From a checkpoint of a small contrastive image-text model: encoder arch resnet, 6000 steps.
Rows from block 13 of the image encoder of a small contrastive image-text model, named by matrix and row number. Rows with one number belong to one channel. Each number is 200 + 40 x the weight over its row's rms, rounded and kept within 0 to 999. All counts start at 0.
After each channel's rows are labels from the 100 images, of 14976, where the channel reaches its highest value: "peak at" is the part of the image that holds the peak. Only what is clearly more common there than usual is listed. The data: rendered rooms with furniture.
# convs0: first 3x3 conv (encoder.blocks.13.convs.0.weight, 192x192x3x3, each kernel summed), inputs 0-191
# convs1: second 3x3 conv (encoder.blocks.13.convs.1.weight, 192x192x3x3, transposed, each kernel summed), outputs 0-191

convs0.29,144,178,156,219,245,138,200,252,213,188,165,254,231,166,262,159,218,228,160,169,225,197,250,237,223,191,125,201,116,183,163,191,152,209,200,193,194,161,195,213,226,210,165,185,128,209,258,228,176,239,240,245,107,244,172,187,170,203,189,176,220,169,164,239,132,280,218,229,214,196,154,201,183,202,209,215,243,191,190,239,250,249,232,150,201,182,232,154,255,153,235,231,198,188,205,212,231,215,197,196,219,217,192,134,209,222,143,240,287,201,164,210,239,286,219,298,142,204,228,216,225,130,239,221,254,247,201,295,189,148,286,146,170,240,281,237,179,251,243,173,251,177,229,188,163,175,217,222,173,152,158,191,200,192,203,243,233,160,70,209,225,164,226,161,177,188,233,154,151,159,142,152,150,197,174,137,229,193,261,179,259,247,118,241,147,188,224,209,174,209,148,178
convs1.29,281,287,196,167,188,200,216,206,150,304,211,173,167,250,206,200,98,160,170,255,202,224,200,176,164,164,151,169,215,251,199,164,221,253,188,261,242,242,195,253,210,260,213,180,298,195,182,208,210,182,180,195,263,177,190,216,240,196,167,144,245,206,203,117,126,174,218,139,125,197,255,262,145,226,169,199,219,277,183,193,246,170,158,168,199,216,163,201,167,166,160,193,169,165,173,164,129,252,266,274,182,266,272,246,188,219,241,184,209,230,280,233,224,161,219,182,243,162,162,223,219,301,244,186,143,218,194,220,154,211,226,236,224,212,195,123,204,194,160,204,201,201,209,205,208,255,171,280,215,192,200,223,235,250,174,231,180,252,245,252,150,215,132,247,214,156,209,265,236,247,234,224,181,206,264,240,198,145,199,125,171,140,221,194,230,211,186,164,178,230,229,233
peak at: bottom right; bottom centre

convs0.175,145,156,201,147,193,220,283,306,183,209,161,164,155,252,141,244,195,205,186,233,190,216,165,200,230,210,235,184,183,214,178,170,249,248,110,221,234,78,225,206,207,239,98,222,228,209,240,161,187,241,252,229,160,97,183,196,149,188,244,227,149,237,219,200,200,214,290,209,174,209,209,206,203,176,219,191,186,178,240,131,170,148,225,254,157,235,285,247,164,153,283,176,180,230,263,210,241,206,197,169,211,167,202,193,189,164,168,244,162,186,164,245,230,205,106,211,239,208,201,216,186,186,180,210,222,169,139,169,225,207,203,213,228,197,252,226,260,247,170,169,196,183,203,203,171,255,209,197,175,171,112,200,154,254,240,262,170,232,202,209,141,162,191,136,105,237,198,248,269,205,180,268,236,234,253,232,222,157,209,205,235,187,155,184,206,77,231,189,168,218,188,187
convs1.175,155,216,217,230,159,193,121,142,192,235,207,240,193,165,273,218,248,194,176,147,196,160,181,180,215,215,153,202,181,183,155,144,277,206,205,242,199,200,163,200,278,149,106,125,241,208,184,171,205,187,202,90,163,310,199,217,245,259,203,148,174,189,173,184,231,210,208,217,191,167,274,218,224,143,250,212,189,186,145,256,167,268,125,171,147,111,203,152,260,243,85,169,230,204,180,239,184,224,154,260,216,231,223,161,222,192,195,288,270,165,318,213,217,126,127,144,169,212,209,224,180,199,198,174,239,250,189,237,176,255,158,185,180,210,215,178,237,185,267,181,247,211,173,135,149,196,209,236,197,193,147,209,207,188,242,222,269,185,201,198,251,223,240,203,220,229,198,169,156,232,176,151,188,272,211,202,206,216,232,164,175,200,199,249,201,173,201,190,139,186,206,166
peak at: bottom right; bottom left

convs0.9,264,241,177,233,177,173,48,176,241,245,227,247,216,186,262,195,226,179,283,182,247,205,230,192,202,202,150,182,238,146,220,218,217,221,190,148,177,227,162,213,162,220,224,207,120,179,244,208,224,237,183,187,242,237,156,199,188,262,209,157,276,184,256,259,212,218,199,258,174,195,222,199,244,129,213,258,189,172,162,261,196,174,188,274,243,178,168,159,158,95,123,129,226,217,166,201,235,188,130,221,192,167,181,172,170,208,174,216,218,243,212,193,221,191,104,258,197,166,187,240,158,152,138,129,188,162,223,236,226,173,216,191,259,221,206,239,267,237,231,147,181,169,232,250,233,168,186,191,117,194,236,210,196,282,180,207,233,173,171,128,190,83,208,168,232,198,205,209,130,176,233,225,178,232,245,177,202,229,263,236,290,211,183,214,161,190,222,159,162,221,186,172
convs1.9,216,258,133,210,211,180,279,243,107,112,215,192,184,225,164,99,170,297,188,209,169,272,179,197,173,163,219,254,222,203,209,203,224,153,168,212,234,168,255,156,144,220,264,253,208,289,208,189,215,212,233,230,256,182,181,225,203,186,191,265,156,164,146,173,284,192,187,193,181,197,165,181,150,202,138,155,235,157,168,200,185,170,301,294,185,290,208,257,174,252,296,181,168,198,199,179,165,232,173,175,114,279,214,207,218,220,245,198,209,166,243,157,232,224,227,184,176,184,221,213,230,209,249,233,235,212,140,161,172,276,197,238,238,232,202,218,178,239,203,249,168,211,222,182,200,220,257,149,212,160,171,199,167,200,175,158,184,170,181,233,185,217,195,158,183,219,182,172,239,245,152,254,288,142,248,228,157,209,172,240,178,246,162,173,179,166,162,263,217,252,199,260
peak at: top centre; top right

convs0.129,234,231,252,196,189,125,169,87,278,169,200,182,120,173,158,205,184,139,245,157,159,208,197,259,260,144,154,215,195,175,179,190,229,237,155,170,205,314,201,246,227,270,235,170,184,213,266,214,197,239,153,217,250,172,264,176,181,215,179,177,220,226,118,216,170,240,228,259,174,83,188,251,162,165,226,218,192,166,184,214,155,201,145,205,229,153,244,181,188,234,239,209,177,197,187,127,200,186,164,217,268,223,169,220,265,194,220,187,209,234,256,162,213,197,221,173,296,127,181,185,202,132,205,185,258,106,201,160,198,190,247,164,181,217,188,181,138,228,201,244,190,153,187,181,235,168,203,194,175,166,229,191,181,312,120,194,207,118,251,189,211,209,283,171,265,220,216,224,206,167,244,231,172,216,249,201,213,152,186,210,244,216,187,147,185,217,249,195,188,260,234,238
convs1.129,247,170,218,199,201,235,273,213,139,236,213,209,233,142,184,206,186,232,186,175,234,200,140,156,137,227,195,261,214,168,227,209,212,240,203,196,227,118,225,127,281,177,229,154,152,269,186,219,241,224,181,295,267,204,165,205,277,160,241,295,196,205,198,112,313,230,192,134,193,190,216,130,176,212,120,192,182,209,191,213,157,209,234,241,263,189,181,235,241,172,293,123,230,249,239,219,273,235,211,207,165,259,234,204,185,177,235,180,186,217,161,158,160,205,173,196,257,187,183,202,196,192,195,245,195,182,153,169,244,187,183,190,184,132,194,189,227,215,151,222,242,224,183,155,272,192,138,216,135,243,235,262,174,100,147,179,141,203,174,214,188,222,167,229,180,155,183,196,274,180,165,223,179,255,157,284,218,229,145,181,198,184,225,263,195,228,234,182,234,253,198,242
peak at: top centre; top right

convs0.63,168,146,211,260,141,178,175,233,210,237,168,102,273,225,238,231,191,174,220,271,219,196,254,234,188,241,189,210,200,234,210,146,273,194,157,173,116,188,164,178,202,256,211,175,120,235,241,211,220,203,174,175,235,137,184,223,196,175,215,169,200,141,183,231,221,283,147,283,140,226,277,218,215,247,276,247,196,183,158,245,267,186,111,276,168,167,249,205,219,131,231,244,248,227,254,248,185,176,188,183,178,214,169,156,191,183,256,225,199,183,178,195,199,242,202,199,169,193,193,250,148,200,193,208,200,208,175,176,204,182,192,114,214,184,243,227,175,242,191,131,203,136,214,184,239,175,198,146,212,235,165,273,159,257,174,228,197,186,172,197,232,185,182,170,197,171,198,135,171,135,139,191,198,292,271,154,170,174,181,222,287,242,118,194,179,208,237,230,272,222,125,136
convs1.63,201,223,230,172,281,266,230,261,225,216,166,222,162,206,256,237,136,226,133,222,168,188,176,196,247,230,154,215,267,241,104,185,189,202,173,189,191,214,114,246,163,228,184,282,227,199,195,174,181,181,211,195,194,196,226,142,196,208,209,166,182,241,225,152,210,211,272,203,209,258,172,206,208,145,172,229,196,297,157,228,153,237,227,230,308,241,176,266,187,251,232,211,189,209,197,179,136,224,198,210,194,158,119,213,264,135,172,233,223,188,241,222,195,155,220,168,218,179,223,215,193,249,198,182,261,204,129,208,182,198,274,283,229,271,182,230,149,192,218,221,169,242,179,254,206,206,231,231,197,185,217,155,145,183,224,197,228,185,194,273,167,154,239,99,249,152,232,231,204,262,221,207,205,162,178,245,167,123,224,249,286,198,187,239,274,198,117,160,200,166,285,251
peak at: top centre

convs0.38,180,185,165,158,213,217,162,122,189,196,184,218,231,289,226,186,163,193,171,224,232,231,231,203,188,160,176,175,159,239,120,222,205,171,220,192,156,213,227,209,178,263,173,190,227,331,293,289,247,219,221,225,205,189,119,195,179,201,176,237,231,250,160,196,280,203,245,234,188,204,191,177,181,228,233,235,256,191,185,180,202,234,151,231,206,188,251,171,169,231,174,140,221,211,291,155,193,206,181,175,202,215,165,190,195,184,217,259,285,195,128,167,220,196,24,300,223,151,172,217,152,148,116,107,218,206,208,194,214,213,202,211,197,151,158,227,200,185,220,196,262,212,195,146,247,175,159,244,188,116,172,190,247,166,184,270,173,231,250,175,211,139,206,152,197,194,201,168,160,182,176,185,211,153,227,165,223,258,249,229,199,212,161,199,229,130,226,212,224,220,246,239
convs1.38,203,198,204,146,181,189,233,198,290,184,211,211,167,275,259,258,249,230,270,168,229,186,190,153,129,181,163,181,183,186,185,234,167,259,193,193,253,168,162,169,220,166,190,213,216,148,135,128,263,222,229,167,226,218,288,204,224,231,244,247,266,154,149,124,154,178,210,196,224,237,264,198,144,213,229,224,151,176,249,163,189,208,227,134,213,165,187,137,244,183,239,239,200,184,173,217,198,232,187,214,230,198,185,219,239,219,181,238,214,142,244,230,106,244,222,154,222,279,229,146,228,193,167,274,128,190,166,197,129,107,298,156,205,250,250,161,217,166,156,179,128,180,200,204,228,262,239,261,204,186,195,260,191,200,164,172,210,183,170,186,211,294,177,240,225,108,222,222,238,185,248,182,151,179,220,208,262,129,196,231,241,270,226,197,181,209,186,191,178,221,143,185
peak at: bottom right; bottom centre

convs0.14,216,211,218,193,157,219,221,192,184,178,245,191,217,209,188,168,186,234,207,192,148,220,166,180,209,180,226,213,266,174,263,142,257,209,102,204,248,261,184,255,221,187,286,221,221,262,207,201,199,219,271,233,208,223,128,175,168,98,201,99,219,175,186,227,228,226,175,192,273,143,209,299,170,176,230,217,205,165,224,215,196,182,213,17,204,170,248,180,167,173,282,177,221,185,208,259,198,207,206,186,228,193,205,192,194,202,253,195,231,208,250,185,219,255,177,172,70,157,187,189,186,247,239,199,182,231,230,253,286,207,225,178,171,263,212,234,199,204,237,158,186,177,197,210,153,128,144,186,186,134,210,246,212,124,213,236,184,180,265,245,205,197,214,163,217,221,200,162,298,205,168,143,186,164,153,128,170,177,215,133,194,220,169,191,199,173,232,197,241,197,144,204
convs1.14,150,137,130,248,186,288,203,185,208,315,122,187,166,207,169,194,156,150,97,203,201,111,227,223,199,215,164,225,191,211,166,230,255,198,193,189,147,180,223,139,184,276,203,240,158,170,243,205,235,216,156,256,211,168,223,172,195,322,212,171,168,164,243,190,202,209,258,190,176,168,160,155,278,213,193,246,247,170,171,225,172,172,174,160,143,166,160,283,225,230,137,183,233,160,197,177,175,118,175,158,199,233,236,157,177,204,219,218,232,242,189,192,207,277,202,225,179,205,142,222,211,161,150,195,276,88,192,194,235,164,199,201,156,179,193,182,182,247,197,163,215,199,145,166,189,196,216,200,219,210,243,204,180,316,197,187,196,194,193,271,215,156,141,181,176,190,225,169,146,170,176,203,109,147,214,310,183,159,239,195,200,186,214,228,242,167,154,162,177,209,177,181
peak at: top centre

convs0.28,268,174,241,244,198,107,212,197,184,215,205,246,207,201,235,174,194,144,206,100,191,215,220,262,195,178,194,193,167,200,228,213,196,247,214,199,218,125,248,204,233,185,133,128,193,145,188,145,204,250,250,168,243,133,183,183,209,211,243,228,258,261,97,226,191,225,209,234,257,219,209,283,220,201,193,173,212,276,173,205,104,227,162,191,220,140,237,194,152,183,153,240,201,173,182,266,220,208,191,200,158,206,238,190,196,266,175,276,170,188,191,161,215,183,148,318,191,185,149,158,147,237,159,183,217,101,170,208,234,145,223,260,233,158,264,313,177,220,182,139,186,180,204,184,270,145,223,193,217,153,148,134,211,187,225,248,202,205,222,177,236,225,213,191,205,168,211,263,148,191,201,146,183,166,220,216,236,141,188,241,238,292,164,189,176,194,223,263,208,207,165,174
convs1.28,178,228,160,166,225,249,234,211,179,194,190,254,244,194,193,222,190,229,147,225,249,193,229,132,208,212,134,189,198,215,209,198,182,250,216,188,214,212,153,184,199,199,187,135,274,252,196,259,241,211,208,232,212,193,226,216,224,163,172,120,204,160,212,204,221,179,157,154,191,226,229,180,158,180,109,194,193,185,170,222,137,167,304,175,180,189,180,154,219,193,206,163,221,216,185,126,101,242,295,185,193,251,244,190,180,165,232,161,210,264,190,227,150,129,245,164,202,247,290,222,236,159,234,232,158,218,254,151,193,220,211,216,210,187,147,81,216,165,235,252,191,200,249,227,175,263,176,160,136,249,184,134,260,174,166,323,148,261,198,234,136,143,174,219,154,228,126,168,220,219,122,229,224,255,174,187,224,227,237,120,250,241,206,206,161,176,179,174,190,241,229,227
peak at: bottom right; bottom centre